Weights of a small image captioner: encoder depths [3, 3, 3].
Rows from block 2 of the text decoder of a small image captioner, named by matrix and row number. Rows with one number belong to one neuron. Each number is 128 + 32 x the weight over its row's rms, rounded and kept within 0 to 255. All counts start at 0. Numbers have three digits each.
After each neuron's rows are labels from the 100 texts, of 14848, where the neuron reaches its highest value: "tokens" is the input token at the peak. Only what is clearly more common there than usual is listed. The data: drawn small creatures on textured ground.
# fc1: MLP up (decoder.blocks.2.mlp.fc1.weight, 1024x256), inputs 215-255
# fc2: MLP down (decoder.blocks.2.mlp.fc2.weight, 256x1024, transposed), outputs 215-255

fc1.330:116117147141085148116118128105119127125117135109159120115085163112132155084060157121114107255107165181117156134120125136105
fc2.330:099123133117181115084116122134158149133119069123151115223125091157074129197130000134114100083145143095087158151101212113132
tokens: "spotted"; "striped"; "plain"

fc1.238:132128128135132092127106117112062144164111146101125122087123140139154162143111133153146126140144092074149132135163145133101
fc2.238:149114124127198143208133110192143129149130140149141176180162110187097167119172123149134086183172146203169190158135158166126
tokens: "purple"; "black"; "green"; "brown"

fc1.542:136115129077131113121123136107099155112109131098124114097125143112116116138123133108143123081133087115155162106133119117101
fc2.542:110163167121158114167116114150117160113143118143077140141125155158114142147160061103115164151156181103128093134161202115170
tokens: "brown"; "grey"; "purple"; "green"

fc1.304:108116124136190100146157153111139071147150141159136119106178129149111119156135159134093144164146136235165133054134148127106
fc2.304:116103098094124153145104163107115164110141161131131111136189158115114107118114115110113133098119117142137153174132118110123
tokens: "spotted"; "dotted"

fc1.124:146164087158133081147112144096129136106120197116123093079196148121107109141120201125129163140131181120061075130110112114154
fc2.124:127147156104108064117162162132105123199171124090126116118157102128145190100189098105154116074125162118134103128121054133152
tokens: "plain"

fc1.491:144096115158148102135121146115142102143124101108135133143113123109073159123118058114086130089122145135129140189143118155135
fc2.491:149146171130157152138080171162095136127101122196103143142157109211124047148126189134129112173138097141125116157144146131145
tokens: "a"

fc1.747:138123148130120119138096138105093114104115132094112114113109113090110159111117124096104133107142148126078093130136132086119
fc2.747:127089072099129101139137165113108123134115058153129142068129116059112104135134060103099108128107167123168166142096119149143
tokens: "green"; "teal"; "grey"; "black"

fc1.672:118110112113164114136123129115143140100094141122152158098113120185149149145117115166112095103135113095172190140116117140136
fc2.672:169138150154139139190109122136144140174102137167133155176169111241177137141126126189192111124161164154127147126157126102126
tokens: "brown"; "pink"; "purple"; "teal"

fc1.73:131106083138087141113149119176108138112075158115112138162158120124153165104152131128178132110161151120133109108063190065166
fc2.73:129121165107114158143157116132150134107141125181110131151150122210080118147153156131115073152106110112124129121095078119138
tokens: "dotted"; "striped"; "marbled"; "spotted"

fc1.586:137176104148100120121055149110110132131159101138138059130096099101123135118140155073144156152031172158070138108156130158077
fc2.586:138134180079136178094152129075144133200097144091099094154122058174143140125118080118129069115148138084079117107103149103140
tokens: "dotted"; "spotted"; "plain"

fc1.164:137114146131154166173110137133110093120099097124159093105114112110136192171161109160205104181129144150124086063168115107141
fc2.164:129098092094193177119147097141122086069049095112097149163117108076143184143122058141119105147100113126168171131103189107171
tokens: "green"; "red"; "blue"; "pink"

fc1.670:140125118122115105113130153132112130117124122102124131139153142123120143137159110111149142097127134114137207155139136127141
fc2.670:089182152161149139121141123131132216151149134118126129113113115131152165102136196129147128163137145195136060139117026145131
tokens: "a"

fc1.688:121137121133102128087121122119146141128101111080116121130119101081116142122124135125127126085129095088140132110115136110128
fc2.688:123043148113115110148126144111109041127164122131147125074135116164130105136113066121133166187106231160134158139135122140105
tokens: "a"

fc1.150:141121150158182060120150114141180116099128185110097183153105106115102191084125184112146106211155087160121122091095089111105
fc2.150:136098123117092182089153155124132154153087124118138061180093126072126143061137156156101171123108148115109104130129225121098
tokens: "dotted"; "spotted"; "plain"; "striped"

fc1.755:124124120128156135094127143117089108116093126113128110111103129103137139160152123116114114137159149121103110115163108129129
fc2.755:145118085078094107143152134130119089126093117183115113144094073159091105118074077130111134154079135159255114100114117146079
tokens: "grey"; "black"; "red"; "brown"

fc1.373:138140153115165132126111160117132127129147136123101114061101128140104121145126137122112118081126153149098111162149123140095
fc2.373:053097075124146149153150144179144101144088095156119136096151082189106101149119134134118112124122214179141104150128142143124
tokens: "grey"; "white"; "black"; "pink"

fc1.554:144115162136127075141133097173147148145119255127135128134147137137167186109101102134149142111155127113179086179106132106113
fc2.554:136129182115127096114115101140127139133162182150121154162122142135161135135139173112150106125136084138175089133104103133144
tokens: "dotted"; "striped"; "plain"; "marbled"

fc1.159:124148121161124155136120100121158181111089152108110078141167064075130142129104130124122131107115129089088107114103126111099
fc2.159:139080176145132198119124139137107142174212083112132114146127131118147127131116153146130155161154109142161138130127124130133
tokens: "brown"; "orange"; "red"; "blue"

fc1.407:119170123125114132134125117092115177099110153089127145148116130141134138147137104141127112255147131150142063087123135121146
fc2.407:137095061161181099107117106139111092144071127093125099119099103139147063087163087065171108089109145130126176106156192133161
tokens: "pink"; "purple"; "teal"; "red"

fc1.527:140127123121146161111127143138113131144133131134122115123102124128114161107120151123107133136125147115161132092118114163165
fc2.527:122125157169144193129109129151125123135236077093085112129046157095114117139156126136117159168146160099115146127089183143133
tokens: "orange"; "grey"; "yellow"; "teal"

fc1.487:142183180132121114125110137137096200143115040121136151140156096138137127141097086177108144138129151109153068089150106164157
fc2.487:127110113104182194168132117072182152168156153106100094124124094108116112138190106106104105171130077095122146192161123127141
tokens: "spotted"; "striped"; "black"; "green"

fc1.181:128147157112099119130092123134145109124078255134128158147118127115150124112125133165156135094119135162152058160107126147083
fc2.181:143160130125114127144145090109152182172159202173166129199158160114143152123165174082131114112148107148079143097122143125135
tokens: "spotted"; "dotted"; "plain"

fc1.139:145141128148146109117122107154133122117085133123133133126107142102146132138097149138111112137144123118145130172090120114112
fc2.139:136126162156129127145104147183155117142138132141138126134142157155125123216141128148122181132164245130118181150124144111122
tokens: "a"

fc1.592:135172087125152127158069088101141138145198132127129147123108156158176151077102149106128203141117137178121091126154079117120
fc2.592:093136088149138133140122109135143172130201118140155121151167133143142177093107101161154088118174120139025150110134143152153
tokens: "spotted"; "dotted"

fc1.500:128078122128163112126139118134135141103169134150071143119168113157142109082129134143090116163073151093158172123095178124102
fc2.500:148139142106173152190097090162131111131168130090119097125162109103098083109136096101092161135101108170122130149136106102128
tokens: "plain"; "dotted"; "spotted"

fc1.413:126136126139108107154136127155148065155120162114103126129173176123120148161102097143159136104140026135152152120158122143103
fc2.413:171092161090153134173130095071124145173163087156113113136163111146119180104097089142124119129134160094120144123163113119160
tokens: "dragonfly"; "snake"; "turtle"

fc1.722:158141145160091124138092135150132133168171156146089121088132118147205142087139136163128099139095160160105139177106127185103
fc2.722:076156138098096162141148140093107104185172109155146136154137074111067156116113136128143076141150073132102157088072188139151
tokens: "spotted"; "plain"; "dotted"

fc1.349:132150191136111140094133133150091166108098157148139140108117122124197191091145098145119164140135165111183141134149191112100
fc2.349:101134176149141169140124134144141164140151150149158114192118134147172135147158181116147192172155122113117120120178137119146
tokens: "orange"; "blue"; "brown"; "red"

fc1.445:125118085116061144112141119147096063135129127128106135143138150147150132138122113138123126153152129096158170053120125110155
fc2.445:149100089113134163164188130109111047135152112199101124099186170164139154151127117130143098171103109088131144131090138177084
tokens: "dragonfly"; "crab"; "spider"; "turtle"

fc1.152:101149127102110145129092137096109136140116165161105140131154082103153130080157115130157116126094078121136121105104176177241
fc2.152:133139142128162125146151135124088133123117099116088172087126103117151129125117120122164107106095181165094164183099111149056
tokens: "grey"

fc1.134:147087173171116143141120116141135129199080119156141136134202102141148163147141109139110158098136128153161189098141111131143
fc2.134:129121095133104143160142121212136111130119124141121095202115144102121157135108158127121100126100092139121139103131118138144
tokens: "pink"; "black"; "orange"; "purple"

fc1.526:094064147085198127142160169145112103124109128141075131105137084082130172123146146101128157129137157096101110162094199124129
fc2.526:143124182166141156180150154160142071151149146178137166151188141130074111151116128173151147163115159092175104106114115162109
tokens: "grey"; "green"; "white"; "teal"

fc1.26:151124175149098121091195096109126123109098123112113118145140125076147103063104175136123116118107133111154157116119089162147
fc2.26:101195143167119054135135113128158100118106164188146165130123116123119095055132175128153083169193146116106072155126098088083
tokens: "scaly"

fc1.186:133107117100129132140173158109167148133138126102151159138172140155128151148117174131082124167156082129139145100147136111186
fc2.186:167120109118177165173081174150133102135106127115143177165134155213082137125102133134151125121090129173147167083135150143135
tokens: "dragonfly"; "snail"

fc1.758:163211107101129182140118114130134095133121095132146127149118151147088110176139112124155120156124123130123087109146141177175
fc2.758:125082074149131191144177130203138082135079109135048209105149117119086147143182119132105148133111103090167143104155103123152
tokens: "grey"; "turtle"; "red"; "brown"

fc1.140:164133132104136112136118106146120163120097130124145094151176166106158146123121151083148104076147144144110124112148126131145
fc2.140:088171040145149114112169090137146114158133102106114170064163164127091138056129121136134110129122120171145123191158139099073
tokens: "dotted"; "spotted"; "plain"

fc1.450:135111113141125122136133156131134121132106140138092182124125146119124146114101104179108148169146085163157154134148121114088
fc2.450:110134144073190152142132136131091095126088124131158100212139081103153137129139152091170081143117109192114134095094219111110
tokens: "green"; "marbled"; "dotted"; "striped"

fc1.221:143105125167111137110117156150109108125111127116131110140143084146126120119122122101174104018140129188180131054112138138112
fc2.221:151072155098152163160121118093094169124161132152127140108087131109129131085087126057105180174159134107136129125170141136139
tokens: "purple"; "green"; "yellow"; "grey"

fc1.594:119148163060109140142140094067103114116135152118131101133155110116146119057115131131105149219134119087143114106100156121108
fc2.594:151198052098115143107149151120148099140118116174086103133117154136107071133156082141132133118108152160160157125144113156138
tokens: "plain"; "spotted"; "striped"; "dotted"

fc1.394:080117129130106110116134157145110100119073141139124134141090153130164146160077112112138123111162115062189140134152117059138
fc2.394:139140104107135129108116158145129119140151120115127130173118123096100124095103153102106120088134121177138149152093109116172
tokens: "brown"; "red"; "blue"; "grey"

fc1.698:137148181255135106116116100114106142077136134114180151153117113140095245072100143106196137150087109177099137085102108105113
fc2.698:141130156104146169108157151154127075166136134123101141178143065105073164138117112224098153086172175131074111118121116131153
tokens: "scaly"; "spotted"; "marbled"; "dotted"

fc1.409:115142149190101096105147121089095136137117177131116110100104116099162112088135087115138101235090128142149141085118056121145
fc2.409:142126168103145116144108139182147125118141102112116136199128139104085151135128133142117105072158098105045112165112155025146
tokens: "a"

fc1.381:100195141140111168146128117111080180119117037135148137118126094112122185128117175127039150168109092098105102158161168122102
fc2.381:125153134122143104096176088144136126130146076102119098174126118125142170100167108150148081132174168153092130127168177153119
tokens: "spotted"; "dotted"; "plain"; "scaly"

fc1.432:130085100092114143142158154152133111125096081159122170115162144080125036146094075141156123122125120099137125169158098155177
fc2.432:159115149140104087125126146063099137107150149143154103112085075202144154121119186143132042104194138128171139122122132085110
tokens: "green"; "purple"; "teal"; "red"

fc1.136:095148109076098124123127118103100164121125180131135148152121097146143134118081167105136099094117083145125131119100133077112
fc2.136:139082159159126154118150087095119123158126144183149137105138143084184126174119119078117098123113166052107140096146186128125
tokens: "pink"; "brown"; "black"; "grey"

fc1.533:126131127163149165120132164157167132130133173204124131137114119108149147095124181137116116110158106108163133165143116126137
fc2.533:127127115162130097156130082132115153112132171104151111208125108148132183107147123128165106144144125098102133140171128125095
tokens: "plain"; "spotted"; "marbled"; "dotted"

fc1.13:124145100150095144108171142136076111118138121083140113115109117132124110109118151172165091095171108135107147119113129105146
fc2.13:118130085055134150095119170141117098114120099141057153122105105132130112161139140128139096096086130092122125150120165091158
tokens: "dragonfly"; "snail"; "beetle"

fc1.697:148179132190131099156156104098108134116147139146139125143121104122128162158126162130120117077143077155143075098071123093076
fc2.697:101084073085144137100104144169133109131090142117102140114115139102108068085137035115124145125090195077111187250149115118148
tokens: "a"

fc1.348:144131064134089096081144078138108137089112141182066131079117141169115166133118119097097140093075127109148110128105106096148
fc2.348:177119153152144153134170134172132141156138129116131128062137105113061147150141125144143132120092133095154128093164122176112
tokens: "brown"; "pink"; "white"; "red"